Weights of a small self-supervised audio encoder (BEST-RQ): log mel input, num experts 8.
Rows from block 3 of a small self-supervised audio encoder (BEST-RQ), named by matrix and row number. Rows with one number within an expert belong to one neuron, the router's apart. Each number is 128 + 32 x the weight over its row's rms, rounded and kept within 0 to 255. All counts start at 0. Numbers have three digits each.
Before each expert's rows are labels from the 100 clips, of 14848, where the router gives the expert most weight on average: "strongest on" is what is common among them. Only what is clearly more common there than usual is listed. The data: tunes sung on syllables by a formant synthesiser. In brackets: how many of the 100.
# router: router (model.blocks.3.mlp.router.weight, 8x192, trained with AdamW), inputs 0-191
# up: expert up (model.blocks.3.mlp.up, 8x96x192), inputs 0-191
# down: expert down (model.blocks.3.mlp.down, 8x192x96, transposed), outputs 0-191

# expert 2
strongest on: reverberation (97); vowel: /u/ (41); consonant: /ʃ/ (37)
router.2:164065136119102091129129154104112077226088092173190094128104078098141097160187166042075123143099109119112135122138122166114110147148090117165107144137116099166089116083093091103173096203082113140134179118106117149117110049103122119130093130147119120180097140090101153144077162117124170091093127134146143222121129107108138125128070109137115118120112110181119156131111113124153162108106077147122143149152164122143099099118104167125183106127103069191167176136165099132169161158118089175140120072142177069134136110127144119127167094108090132155103079166098108161177123143094073095
up.0:139169126127167090112137186110111114158126135113158214151181133070084155132130122134119088120109129168161103145190049114111131084115147162169136142093149181079103068157157117086128100155073129165187125111087118122136112103151130099211144154148162136121158148159115155134145082160113055072165129156109120166127118081088091147008116088120150109126099093128116118118146143111158108101085087195156148156090155081171103157115093135179066140126166176099069133105113109111138146106141078092146087115147112121113139116120199167128129128121173123132158125144123142062164151159121127138
down.0:106167120130138131144144171039125195153104098161125097131185113113119095062137125109169143105119105081099120150136145118123148084160101113139126093118147152115139170178085129205147133130143083155153099116086094131145102154120105152186138115151111150109173140176102125176143131158119107136127132119150143114088043174144097116180172081121156129088096117132158189150113179100105133074141194147151147113102099123160113179106117149134157127120155081170145174107097157152124139127073111137148120163044120130090046196239076138117078100151137130062155124149124157111102145082121121161
up.1:096151091156156167140175122120085153085107092177157127145098094113135126189105072109099125133080132111130163100102195189105102174101142163118156093150141137137164118129162162108136138113184124127163100128163144113125116119154164155101135136109157163092146153112126087130131084177121120141126175112175113155139067171108137135115107116070117186161102138056128160128086053093215150120096110117151097012155116119123186129113148086198127144158156119143176137104137107135055111177077139159124153147124114108127137089085180152141136110154132126107100133139115137102154101071016124140
down.1:130157180140090094129192083140169070170065149147116157137117129073139208116159169159116149132056105127140153095102148103134077132153100123094152118184095130076108147167142127110133131107088157215119118120131102159109166133075129119083132173165125128093130092089136150092088032124151090083126089075145133121129142121102119187127118134072129109166109145133130124112130150177086132164167204157120120157059168072146155142144129139125082125159136128129104058158154114151161104180167147102141091115121158180111132084085148172189083147139128123139147125097159177071113151164153101135
up.2:114118146117096124129128114102139113168183089079130186160152130179152095124138137154130241147146127095114142133137180097145116175091168160132112130119094156103100140099145167141151114137148182148140121101099150150173149140113095200132103178115180144158117136057172103093094130123126159143147179118186099118116124109115131110110088147113113152103175049154058159129144125106163120160126114118144097098108126089133142113132158109151127181081093131110093083087158147099156078194029097138142198130100161106124095093098126107128072140105127106160134195114083128090148114080032139174
down.2:160118152110097111151111112129171116072144107193118119113108113111190165115125197162103063138148205158124189161083131080207110126156164128119090101081128157114106069056101155158119121141118179112124144123122157173063158123115117129158087116094166085078123086122180206162124182117132079095160153129088151177101169088139146119143201096129156137123161209156145156113130176078147085150147145120151174124156116183124113089158141108153157118128128077133101135129114112108142101152125123127163083136149135118079077124112143096092133103111093137140115148035147149125099092116171143097
up.3:194143120117125178129164105153113114135112140104113166118118128122108084163110096113170109115112208152107177173185112142112117110094064184098030133158106153182152149127064117077139116134160131202096123130129117139152124103096076096123138148097097110120154110124104066106139136085105153100117145145087110191140098091135146056124130158194108142136110162127109127147129139114120084112118237130204120192113122130136100139156091062158133128107165150148101091190087169133135244109121098135116133094178124120176103121150126129106133130129168145117131095140090144134142143161065131138
down.3:163090124161140113178110112151166121150134147122172145082186145126144124026095147097108153126156118124187117162158165154102112098131092108150111159110089133095112162194128115150147096110105114068121150075113129160126109116137113109159120196192215111198085068083140203151169172147088167130108100110118098139103105151112154156175132121091162122168143137132144150135102116154158152132160138114157141108099169131079169162143152090121140132115057083128134170077115132088091067139117142103096143087095169122129132090086090146167118077132128090130145052130157084194188164082135143125
up.4:065208099070086148158162194067133105097106148173150120119131107121089083147101124138127148110100112117146134096106088100171092144147114105200143213086116116118143100139111084123141176111102153059163151147133148101113131155131057120098093156120118166104158081132122140164117151182113092127170106165126087104115203143149157122140180099145128125168158118076138139088122150100150175080108096162139118138170126114169101159108072071147135199156138126120176131117105052126146136123163164133061112102157131101099125110103171178093154099112100167074132185119172114082153185146113105116
down.4:094079129125123123137098156199034173130120103157092156093108054187104170184148119097122159140080101126081145089092080170149111147196134057152116143136134051138138165137128161151176097175111101104078094168109148144159138117144130111126141149124173146142116122126153159116137126115077135178105065135131085091179165099141080157109147173192126118117109141093199129119146129118132136103109112133103088132101148133132122135086189138079136090188088126131134149083151158113117132126109147142144184149169083106141098205102148040168107121102068134127179156142114165076115111118137127122
up.5:147096129134151103096105143141204142125081184086097122140174032094088145069089104144167185096155120129119127109101180103112117126170162200064077110127115179180118224105115062125146152110181117130148134101143124103110101097073153177090133149135155176082111143074125129125138115116149125160131125148165119143112115124109152056151120166169091154118135253145139127124175137132144114173119141111119081129139098138087123146151075150121115211166130192175083168153100107124122118102145115140091150124129119119084114101144144082125109154101065137144128157144108169130129141131117116143
down.5:164124137166139062106102068131137144180115171130137075144125076130116107058124142133114133118089143080146120108164094183127106122097129139128073120198135125181137119108107052101126134090207139092109149144124147152109134136171143176119132101110167141134106190084137068182169184135134129132104102120101104161123128161108153133202167199105059112125076153134113175161153152114132120160126123020107104100145116150090098174143086115121103127150175154053125159127161119105082125145072134155140095111166073186112064110154136123083136120129146106158098154149118147108126152135093059128
up.6:159165123101075083159105177130144152187134105148139150117104104142140117131127177150165098169075060154150121102141120153062151130133144099151099079115105102159169229119162189121071152146141113106136105149103124133119191052115123163090162151098157049111138139144135112142133141141151113080059174150137046223166131133077045142072098118135090118175112156129138168174101092122180127148166163126163145080129124125084083114127121170145122078116109084170165088149121151125094072123160138127126130139105152117149114158146103110138117146096126168166100099085096156136133125141089135147
down.6:131095123159121075059095119108113149099101173157140125128131134135157177160179156110160097113222119070101107133169118178122166147149078147138119157125122074112103062079124118083167160155136089056135134115142104106096117148125132136175105132161193194163113145167143125180131142115141130108108134110145123086119176130093152164119068121125156130170117159184071112119066122184105069067097122120111107148161094130128119142160126148053116169164096170170126162146080132128163138132076146115077085055139088188053181157122175091128108131119104160137153117146106137104151122150088111140
up.7:112148116117119146113152152102136111140140107093112117154078138126195102129156077065170167079101166145144074119121164133152131173085112133159127135126108217197052190062133105137117159129156077146173154092141112111154137104126119143160110114124155119141178148064164105125079100136105143167043106150132146125157070106116142191152130125144167151107098183200144089110123120104054150158041133078149114143093145181154146196135131091163089144069168125132150114111094154119113135116119128103106165134158120140088112194116135140078132130095138135155124108112083143078139106132097182177
down.7:181093120131099137119130134185172123058123129112164101135117171166166079194101132140098191124146182156139127102183101044119109170125094166176070083159096117104137127093101142124160164144110103147174133069126151192129098120135186119156118175085092148088181145118139121129122134154100125056094109109127133140152090160143109074063114129110137145054206096145139134121138129155161128164109109138113080169180125158095188133173125111099095136167139073126063122158141123099118109164102061097110178182136169126151115150135108143046146137097146124133114094170140113161130105158128132086

# expert 4
strongest on: vowel: /o/ (86); deep voice (57); muffled (low-pass) (31)
router.4:089175167105134160144122109133183110112213133144101209094194153129065091122127158188119137140139154161154112204118143138156131176139113117181142079084134160109091131147151147136113180115092145125079110037139125138142083140110120157166134161126109089106102090085122143148123087141076157152116175155112097082208159127139129149093128144110143128155141125091154127114128138186078101162129195125115112089109073100138145131129144140109148157096138091148076125140138154113160089100197187083087163151125080166121087148088025166127159105098119112138109132184104143096112119083134129104
up.3:151144081126166138130128135099154148168142109155155141144040100130173156139214144167133145141052153157095136088121103117161117143120147124139070147076134169153116170141136117111201132163123163116096205184116107090157129106046082070149128082178140188134140132126102130106118093130129151114103086115122119117119072114154115114095157140135140114117167164065127175100059094120157140115102096134164156146141114163081129191083116118191100108107124152066113164151134155082121073124143148171125153127087074157079123150173096124085155117119110091168100121110104121121174144075215112148
down.3:087098129145103210107123126129092142166087161190090129138097052123115125141175101113146130123149159125113151162106134141185129213097137119167104142094067158120114160114108131116110116073171112143104214124223105116091146141152126091148132173108139084114108186101081176193163130169170104170119153132068168136140138100167120162105091105124108170143075109122084115116087108111038148151103140133078085122133101122129114165165120110087128068052141170106132130128162135117114141158094090103121132102165179117123065086108133147119130179162114099147153138169135077164132136152158110101
up.4:169148149040158159118123166165177069119139105134133128091123127187085135089168094128116166120113092152136091173118088066118149129134116129170110190129148131152128115115141080144076155099147112119148126172130095116115149140134152142140109161106149150138241142118139110142140147133090135093161101087104117170183131093065127134144163101048105167118116086116106048128088080069139111160191040124147100144129114107195145162159141055179187185097098137129142152130160152066137129145148155121123145051109168107094123151102104146112094147131105128153108170120143105126169121124172153114
down.4:086127137112120091150109078140166161090172063152156092137131082084095126089112210106088127067173115097136178130142139171221135122137130131058105203126147127104171131127120127091169110136135153125136100103118162153169120138131141113139060149163099101165173134135161069126120138122086130128170110155118134085127166164133075112162182138098102146157182159182135139134061104080110113152156123176151121102205165072134095131160112106194115138068070114067131091116139059149160145116144101156142146099157063160116149143128151099113125164140157150131131082081083169134111105138163127120
up.5:095192060105157189169107182155144124107120123101111112106102075166117149142129112126168170128141121144108125080146154075089098206155072079200100190092167148105111192138127124111152121110110096120064169097134107151098123139126115138130095124123111171107096183153110131148182152100093145117104086106163145091136191138139125093177086117202177135138119079138156127186111132136107158146121130164209127113057144083107135156164142113109143169095088123130183174049096112111120140080120100168100109177097092105137140129166124133121099125165092166125137145118094054105116163123167115140
down.5:163119111147100100151133158043152082163124074154176153196193118100150091139130083136087100135127157097146173157129076103109123117110163156145201060144108119069128133109150081136171120177128071142124130145133127097060153132173144114135177114120128175142153131158188120148077176112146092120135157138117158131132161150095156097139121115123108082119077105130117135139158057105101161173118142099157166171136134191129094099146145117186111137127126094107075122137124101048107099113057095147148100121138166157091144167177047151120072144143122135155036131189139100117147154129131143131
up.6:113075076143100196168039140153111147154138127125148159107131131166130195075138119082135054150097124142089115144168113099146178130131079095090130081140124128118105100145146158151047166101119210080180106141159102185108129094092122092077125138101159164094100143102113104103185095163154191148128116170151104129107134196122083115141132136152134108066096068158144135119158172157138129190156109112140136113098174081154117108183142155160140140165137067089063155130098143098076132149180098133128125144146092132108165103132143173159092129127142135151123166178136118106090180151162092114
down.6:074208118090144094182140161127108119107137172097129093105137144088173147119136017185098146128162147116143100134136128092168108117085120147109110147127095157191151156122121115143123163123124120189120143135070166124111158140136120090088155163156166171126150191114142153129101124124085118125187117094157144125118113142079194119098118144126118155077145160128149167140080113100164047124107183145141117121094094138115095130154150103085048107118160125110188135120148087123073105160104033129119121151170207120112097132192187076107114180125131131111128126099135103153151150074094190127
up.7:104150149205158045145138117148059142150113143161115102158132116162128127127143184073088117149109162130169161093106150114162145100115123110099185106191113110068140119090109124187090119173077174106111120122136127065076176122167173121103113120137129105128118140155141122130143097169114076093116149147082100120141140125076129131162123095080122163088110165106137122148159111044111159169160135153135090121059120196130178119076153127187105141147086125131139114071116192158163136134147114112129158118053198170137116083144148125119109098099179083113108071081158148177179109164116161143
down.7:156142144169124139131123145067144128135074071105233179123096177078109163140190125114190101140102100123114120108097156101169094098182139148112186151125122123111130152133126148130072071149116106174102074133128153092108139143120079154107184133163158106080097092083118138171117156112102140066104091095157140134152139125174087109124105085124122102142130142146113025140086152131123091103125208096132134212162158076125108122150121157043156137142099166107113186128124111096157191150114107073113163112124156193171131136151119131142135156163106117122119138121147100134169159138163085083
up.8:100142119208063110094108126123107070125121133177135115145127100164138138143158120072192103120131065179091140181145035148150122176118128135105130116120133068124090101098107102192126195169113158092121106107135121144179147158069088123105092068105097135138075221154157130093119139125165117153157144130094177133085154191141132076138168174132069127123131082177056115150149115084182144183134077123144152086115175150185107073144114186146130119103126106129131167155164118119105103121074102126137098104129136131117158157146122151199092123116137127156104138100143117088133154100146150129
down.8:181120213177102086081077176090126169088137103122142206029098130093135142198130117116128136133131089122155033146157135128187113113116140123111165172133112155111108166140162126153119142156179069151113099114057164102153110099094092157093131104126177137070200141150136151098153121104162156143106109089066051117140119128140076203170120167153150119081098176102136149130171141127113121098142087104119158111131178154160175129113149099163110140158140116092135128137116139117130069131146124112123099164178066095103102163139142131165119115169114132156113147121112119193128127098090116130
up.9:073067177189112114102091107083115131182146093102129104081116126094064151167127059164085150167105104091155075064160156126122143177117087139103116160104110111168169139120179138157135143091140110113166049130148111168099132120169203141098125142111144148122188074162127097135075152131141150144119134139104107088150119200106137158143177133107147145145162151095212127122087119084158173045132110133159122121137128156133124078129101158175123124131121114107120158131171116105142169128143106046153088100184142075114159061153152128094137188133096101143145110180161166147105137162127108128
down.9:086128155123124084179168140138109153128173086164154072076144126123201153115179105093181137125110121103135079115115145170120162157148130159097146093123115118107180140126121135080104128149144146111152132153096125092197171148133137187115124116105126182164087129072018157173101081116129138149161078112135124144149152100128089115116184128148129101108140192205072121153110160130127138169140134131146152135130176120090093155144141097087113142051105160144166123134092112084133128101113035071065120133117154082149104141108108144085179065174103109092102142116072073125149172106151132154
up.10:142062157142175109150135110130147186133148114100146078110114078126118141117159181068097141128099145122099149207146139113143072135216156151127171126102173114122121152141222111155137137127149119161115129106157144118074113106055094219153073109150142122095214114127140105150107106132153128111142178145124131119085192121129118116090168098175167147138105155167130136133105200085147135172108147120136092099096151174088162155120158038147110071131169098143112138112139133126120148130142124076061151122121085147111122079133078121147160156150115153151114045120097106148115120118089071102
down.10:123110128074182132155156134121145183173126102159099107159095095111113174107093106104142099167138178133095085180136172097169109120130123130090081175172104125122142149120089158167127153119136094130127108180174133136129041131157136155156122144161162108074143152095124153172081085149092124154176156104130165173106148159154181154065165086069191122120072049121128161166085159042148156127129130052136112191095128097093112122117061097116106140123076136076133152064094158121123176139104143118079137075112084102109109113131136113160130122141161139069114168109102111135141158155140173121

# expert 0
strongest on: quiet level (65); high voice (56); vowel: /ɑ/ (56)
router.0:107119104158118125081074076107163136102079116098108130104131111177048125144073147114105145097150159135076149104128159107090137075123120185081110082148172138135181126167132142099104162052168099114150117170220140178104125161135112100116130175143178196130130211094129122113159109171154147130138114152143155127063178157115115133151187089171092149098118151076086083090160157169143154106101169140108130113134152136136174144168117100148140165148098142133167152092052130124126131100130099148126130155070181116097085171191139090137093126135127158109149117063094155153093071161126132123
up.0:164181150158125136139147199147105131160174086070114099130116126128122169053130110124156098139075118188117162134093134134119126078117137128056098077204199156142107154154159178104117104187159109109144099110121130173075134172095114086147102098122121171201158134135131193186181162126085093137112090137088130167148110128122132108107111202139056158086121109124126139147169125114133130126111148090105122170089171088138103132121139147173084135084108125111088105109119102113130181088128163095143126158198098086101130144103130155065104143178113149098055131144103131140068110188146108142
down.0:117108203125141119119143132158156161097090168184136042097113138116174130103122118090124128159182099114110141147184090083093219121146071152103133108088118157065152175092088100181115068069141154138109118092195092118131147125161159142127097205109086115100119126098133081094143102173133087093147110164118110016144102126101086167111200152103108108173164109159122076121159130109167119149162146102101150130122095093133140119159126131116143136125169119156099139140125173139130182124179095173106111094151146116117177111140134139131120166153094088190120096092145117104185123108129120184
up.1:084101123087132074082127180147140079150106106079132054101104157124167188168129121089114184134133102120143187174157187184113126110138151125112132161140166093101037191214112109120138146092163146113122088127121107149149102153076135160150133130111140108168103177127117125084104093102114144100143135095064103091099121164111126090166046148116077103097159172136139174042153146096119144089144124134152129101136133119172156137133142107177071170109158146101136100139142191133058157133084077114156155109142100117171125142152111155112131181098105115125171153143194158124104095129080122136
down.1:123054121161102185141147134148120164114156099119068089114101108115172130128171069124118114118143131134175161159139090108080132138085112129173114113161140101139116135051092166055063130184185084153140135111117163099104113119102068163103069161103115146156137089128186128167116116148097106120122111135161180141078104199114141149144073116092159147176161098211076101118156166140133159183141150109131120089148168078091190175123092115112149133061066132158161142177119116115149107120177116151151129155112105151147134148132172130097105099125146093112123197105113078119158103162128151063
up.2:063172166122132101112165151179139128157126148161132119159131117164170082111160122092102125143122176125132165162103179142115093119117118148095154075097110106221114116118154150097158126128132160125142112106139127151164140169130158147097109044118095189118096157186183076129104132142091107072187123167128146100175217114091127130147119125107184113122115179166126087124057154148099152140120128112137092084114150087126136138094176124158115083053169157121151085109087095111122152179126106157153127068083087105132123133127137102070127045099176123145164132101110152129143176083097111208
down.2:128099166105138171148143129185150075073101130122121125117115138101105157119099130103143208125072234187114133085121131108150160059145123139130141120118053177187148135129101104150185131107150115104118092103165111085133097138164145175118165077167156109152199172123140141118141112107133141044153133080070121127108144125108139077150065111100073152186122158086128135078165143146109092200112121106123120098141116123118099085173181170122149149164122144133180133131141112108134106179122111079157094131103132087157117089151117107147060109100118069118072114156174156120166110145142117068
up.3:160184130159084135103190127125171125164165123124184083136155135146099199104165098129150126118091064109112159069133091092106141159073123133165099103083095157127057174018128121113073088083144098147121077156175132136163127152198129128138135165085092135110150156162121105136139152125079131059119122150141122123159155137153128113104183138186127149101099097074122104084114154105131072111152131123117110170128141150131106141159109132173108175082144157138098138130121103098153121066117110124154123133141069116109120194114089154145158102184192158133157119161095134116189132122227118106
down.3:145180118100106134152102146102227115137120094135062137132119086150140124103031129171140122144108154137127131171171119211064207190079067167081129136164191119113131137210137160040142130127097135074132126187112040171130145120133089115132083151172138077149140097134108143124184103060182097142115135138124150123149105094124103121098121164112123089092048164130130165138086151151148136122116141126125110103081104115095137123135104139125146163174117128136124146156174101102130109131098106167110166121056121124144095082171115097145107150151110110114123127120145155182133142132144118156
up.4:108106171049110115169165096133069096145103156117149159112144147132117199093138181108116163131177158107173183138130136133106139134102071112076146169135126172150090100148142127112116180119097162145084155159163177198101147117144107125157135146085082107082164110097109028125089110131089198098175111110132121191139128126109108080149159116108130131133134096139062135111118097145099110157149177092113141048122132108111146095152166113181178131122102112094121125132141153093107109116132154120116133240132121169170099137161102155114135046100106149157137108192157159092135118110191116157
down.4:112082168169114143099156130124105120114083092136127147117137085121110181141094157100178106109093064086096108114146181112099134045192088064110141144139209108116154208103123111133160142135134090127122099115134103109099165110138142083149114090175156139131126155110117204083116123145096093102126205096139169157106180102177169162085097076133066139162125117125155108111074118074159193123133106195094126180132118121144135138194178115074138166133137129141168129096110134218143100161147151120116166167089106093118179163189144103148097092148104170133104139121141125134119152129141130124
up.5:082108163125160124108153175138122098160134122101072103105042106096129137129127152160146174156171139094137119192169132148065163142117089128137158149168193123088125168093127248141156154087163170081104160109130055125104108134165111071155158137140173138124088148101130120133127135125170162143091107140132139079167128177151088088121240121140143096113148156123080152106127055129100128127149163106119114093100102094120084143142117110106115140127174110124109137132111104168118101118155144153143160159159040136152108140157095146106124081072099127144154107128096074125169080159096176191
down.5:134142083048172125112131110150192076102155164089145139138093105112103092151186111159111090129136123164165116115140144201160102124126067098072102172187123115092147160065138069156123080166136111165129135125168108168137186152115109137086132156071114176124183146073142140097100104142168111136137108097135151139132111100163171146187165133183147156112139067191131152117198113132101135156152117089142158119154135104161131103055126148169037078130151141159111124144110136134128086088091139126103143125132059124134144180147123117170077128163133150163108143060097138117070161097159106155
up.6:114126134173067145107220109093044141124063131154148115162138075138143105164146079126139118255119152140159108148121155127109112150171111121152175127105151066097098105115205163131137109127134169067115098139103123189106139116098095231144133120172177101162163152096183146114135115141123151184126099134134105165088121138079131139120114121125144124131146120122130105147140169060121128120124103175107120146129106118145115117157076112156082112121175147151089099066148075092143161119099101158106101130124120158105158151100159164139108151097163087085128084089182166153180091109084131134
down.6:103161178155173126131187149120095123179071140126086136143138145127104135135105117150131116113139154147142073194099109092107106127103165119150210105048103159159158131157105172119137111119139045069150113125128088103097092156123196110118061123148187063134119120110118140155098157045083167130157137109140135130102165115137116155103115163145110094100123077151123105121183168127121076113094085091133093098132153077156143143148146056171153144138093134164170100153125132091136071166134137093130194109162100165161057140151148104166111148122138139187132221122156167158094145153113101107
up.7:115124158123086147165172165141144089110152110163132136201075146103131169147150095139228120120116165212109102138139159105169109133143135142163111145135153095160108125159160120087147141069104106108073170255107087159065112138096113131143151110101171133145043110140113143153079185151182085112155106146138142112123154137120097154140116136128094126112114113077173104123123122142142147099128117130174090135134094092091099147150118099129133126101173152097099146123125155110142085086114122089108162133146188108130104101106163141083086100132147149105109168108044120088128189145149088106
down.7:154182102175173163134227133113136126133132142182120093160132078121145123135139113129201067090122122145146077170171132103161135156134165170137140151077152088120173131173111152133137109150107082168107124190200065118151123199127186127125084082126125101111080132094081119110087169094117159120106176115034104144112082131074092152096124107111170132153165128145127069134145117087094112106128081170121149119165127148176121125087134146142123072181151113142151145178171124168139116145153093100117154147096102127101065115139103117141086124098166109108169160108115123159133107098197148062

# expert 6
strongest on: reverberation (94); quiet level (85); rumble (29)
router.6:138116054128107144080086121159088165105131120115127115088112104173165157101152124099203066098136085098117141101101085122168100101117157135112094100124086102136102111133104097119159172145120156167185132092111156112106149160111079138123079110138153150138158107094168157127182133135130092109141139123128208109117172054029105125147098101140141150127118087111134128188134082147133136195111090102185166148133099105152151112122186172095134112138127109083097102151157131161119163089061191158139096116091063099184095155167155160177070139111153062146172105176106167143084153150105121135
up.0:131161122139093168141140172111082139137160153174115162143156119123167151131131066147133181093102181142115080144140143066136091147092109098129148060153164115109107137113137101132158149162116105136119101117148109206052116103163117149100131089125112114105130188117109160176214115161139106076132094081095120147092106143096145087086132124088146120097114083144113102110155090091167149147156120158160138147131233129155127130173101123144110173146181157218120133101089116159137164113130039139109138101102114177165141082081108111105137123125100131178045168134086092137140105149207127090
down.0:112103141136116144170108047155176161114134119164112050102131051118141157105141128136117127182120188126135111158083104201172081089146106135106140121123110163143071135136212169131153128093171097109133172102096113131147115121151171143197158116074094128069143122107149140170180133106127077107115094144078089054119173053144132129095138184139122092133149111107163132114110089103145119073153089104108110086112166158077130167135124106115184094157086152132107169120143150126156112125122095078152162109093105174139133117120143054147088144149149095106114204117177199146121169143108114140
up.1:161166083082091115135137208170140142123141131076080071126102149123178119138142171098144152144131113099166170128083147100157123121076055128064163142099108148109130161113137117130141129163173138125132135104091067160105097054135101130121134140099149096163194159112159132140127178155140203189102141196146135160109103161089155116133123127143179173120132149116076158178158021124176153170088105093124127154124139109101118122132139152158029113175125089109098125131128120138082170126075128155150107156057122115144064100110153179114093111104142164157108109101154130120145101100084132156
down.1:111116078133112107125137140128149160170083152196148108069100133113142133144126141156134105164150169116128075139136118150175156199144141093174152096089150137121105084135061122077109085136175093118155197137139095130117092126107151145154121146146182133136095122161133104077133116167173129115131129094123122089063070137131135160150091156169104155102161104149152074167129128146074130146137122079097105069145141099181117143092089149177137143107142144020206162141157132174092123179109120092112195109111154133109152127209164089058115176178125091182125116106151128111143099104065164128
up.2:097119132109181135111094138155138158159064093107148124157160143087130177057146151135139111112143088157132165061172128198103123104163123102036173125103148108150082144074126117172066150149127202116115166145098157104119160149182159129147174117097141087128160156101157168118085150146164094021085125137136135174093168156114160110121170136184135138148154125148107118126047111110152053093110074133146149130129150128077136096192133101081117132101161120100165133180130161128094130145121142085103108132150150113088098108094171118072166159087137166123127133122144139192112077104119136106
down.2:142164123122182145126087145115096134097155189111109121065100094153152046138055145195111143092106177198067129146150149183158100090103110104148116081119085094188179095150127029122100161165102093123130123157133120100140148088117140152124099137124094121161157198122184140134227123153099117117182128099123128162098103107149117118153123143146115147087121128187177133108114110136174139122167090118120126129129072119147138101105064195137106136180150157124104114112131156122116138116122143182127105158158091166113139132048156105160090088119100144145116099099164101156106103168143065170
up.3:200108055047067166115099105163114160105141141181131171141147121149139118100136124095136166081088156140115104127114165107146169135087149131070164179131087172140125150143109089128137192178129206092110071126120173138122167161149110109085136114133150195090096173126127099127091153119127140096156127108105146106115170059112064103122147091085126150074143157156126107108142083139108138147099117093161146131083141120133077157061188100130130158115103137201139131166146172078123159115122118053182163091141115120085141176117158169139110131118151115151172074184094175156163134111135134095
down.3:115140175138160147147141198129138086134141142141101115100134132124116129097138109110151141126110165117122174110119120178103118116122145134127180153180188137072120161131131133202106112143162147056128121183079082161113100140094112129138135123111064111146112032173131121149064143112085160108146109109063100148103126107086106081119073169135163192093122126112084150123118130184116112209086194115123146166177130107108148075125095103102114111078087153128108132160061163146123141122125148117129136182191142090104094088152148117134062176080148172079175157134226160134157136127123155117
up.4:113186108160105109156119127116147148073143163150196157086160117113111095154090128127144158097156101107142140175130114149110077122187084075117117104188119102126093121105110190106106190097120166127157148131142146135175116122127118184080117116182199122142118052116147120120108108171120125089187142140128150105140124132181093107173109086157148117104119148168062101133154145121076080101154216020083158066108103144137105142151164133183082170137110108115159165091112150106087135103099139130123136113150144116091099184106128149093137113111130123200131191174066127148080142115137162098
down.4:139151060107101070107078098135123089101128144153060073111115092075155165177118125125127183107188102089108156126183156141126185116144134157145098188074200180177118107139104124211161119123139104146136119114059132086152097129066168137141136125114130169112122123139103165091108164122226146159113162144106159105084117080170096109107104139184142155139142117161058114121115121143110139123096103115168150149179152125129118194150144148063128127103147103108077157114099160194082078102160161155112137132099158090117143166104158114132131073101109176111158136096168141120174128104145138092
up.5:136073112118136144092112132071158149164202122131121182136135148145173111109129170129099100125134161112114123101099102105111141108113152124125161093081239148129099081110142142135053189170122060151125163142069130066149132057129164115140089162090153115115123138139130104190171105145169133137109147152138161121118113120118146121078069221099139153126111185135121147156116137082120142125163139126219100147158173087140130124139085152115085156122135091174093148099137129165207152119075137124112112125127088149128133127099102126071154112077161156138162116153146165125096098167045082073
down.5:092105123214098123111159145131142130135176078099124085161141164173100149133125134180114093113100187121096129148146038173137137114131060146076074108161145110133107109172121108108135116140162146125121168131098099166122108117127106105139107086159185121153118141141089138166079172194065065159107141121162178118169079082102189188157179128131116100145178144087123115180124098070129107113109133123116165108146072209188112170170122083129100103180118124125129140139082132094141129137185131099097154171143082146112154129151121157109156142117124107168102142125105122125129167063140045087
up.6:123064163162112129101164135147122130080109103146122094119150101106105137167138182071118141154110124151103103154194096114126085166137115130123138090164177169079126150155177094113108105128079146051138077104146103131067160096103125143134144083192107132119137110106105115138107105094099196144139109129142167136156116154156217139149197134151078144177158138131116100182120118148126155122142127091102166132074120137058165114184146041145133130092125076134141103129163164130063155084117144141165163139122121115187150130125119081142085208117152099115155182102149081204095129073125131179
down.6:086146121197122056070082111131091079112178111125099120080189070107157190209125149127149117078137154114119087116130130102148110041115096164127125103140110126143139161098115135067162188092127146154110122124105149129164189158174138130126102094107120120122148083116140171131139123171095140230101139130121120120134140120164115137138119126127105166136148126136157144133128116145108104105091142105180118128044109137194150149091131085183156172130157105138080165135138145125155107127163141079165171130123163057134134056083143125053199128163122102152176131156081122085168088112096114123
up.7:124126145155109150226167125162101052138166145121096170099098131110127067160131176161159059137073137120137122146194108194122044117107165099138156136168164042097111108167184125109161145110181147106138070093142120110104211143148111155124141177070147160134097182152088135118160109133107122122134111116110125118165150185093125121062124120107105136146115131131085145108142143169118132115109082160088180110132154087098178111145111127155129160147150157123113162110090125150165115160137112117078125116134137166082112080098151127122182149149139073106173107139108039131163102075107112077
down.7:092099108155128188108144127152110168146121103105103117157094114133163079111086073219142167137165152170083142158113099109111167126177149104157088138128067150118147150091132128135134065120094153167090113203087173109098102053137156144125113123094192083107117138196108089113112089114107093107137175130095118159169117162088135090128168125118144147088130116056120119100095098132103089136181139120100111158216146156140082116151122122160136102159128103097101180213129122066143090151116116139123112156153120207130167069124138155094096161151122161090142138117098119091127107191085139089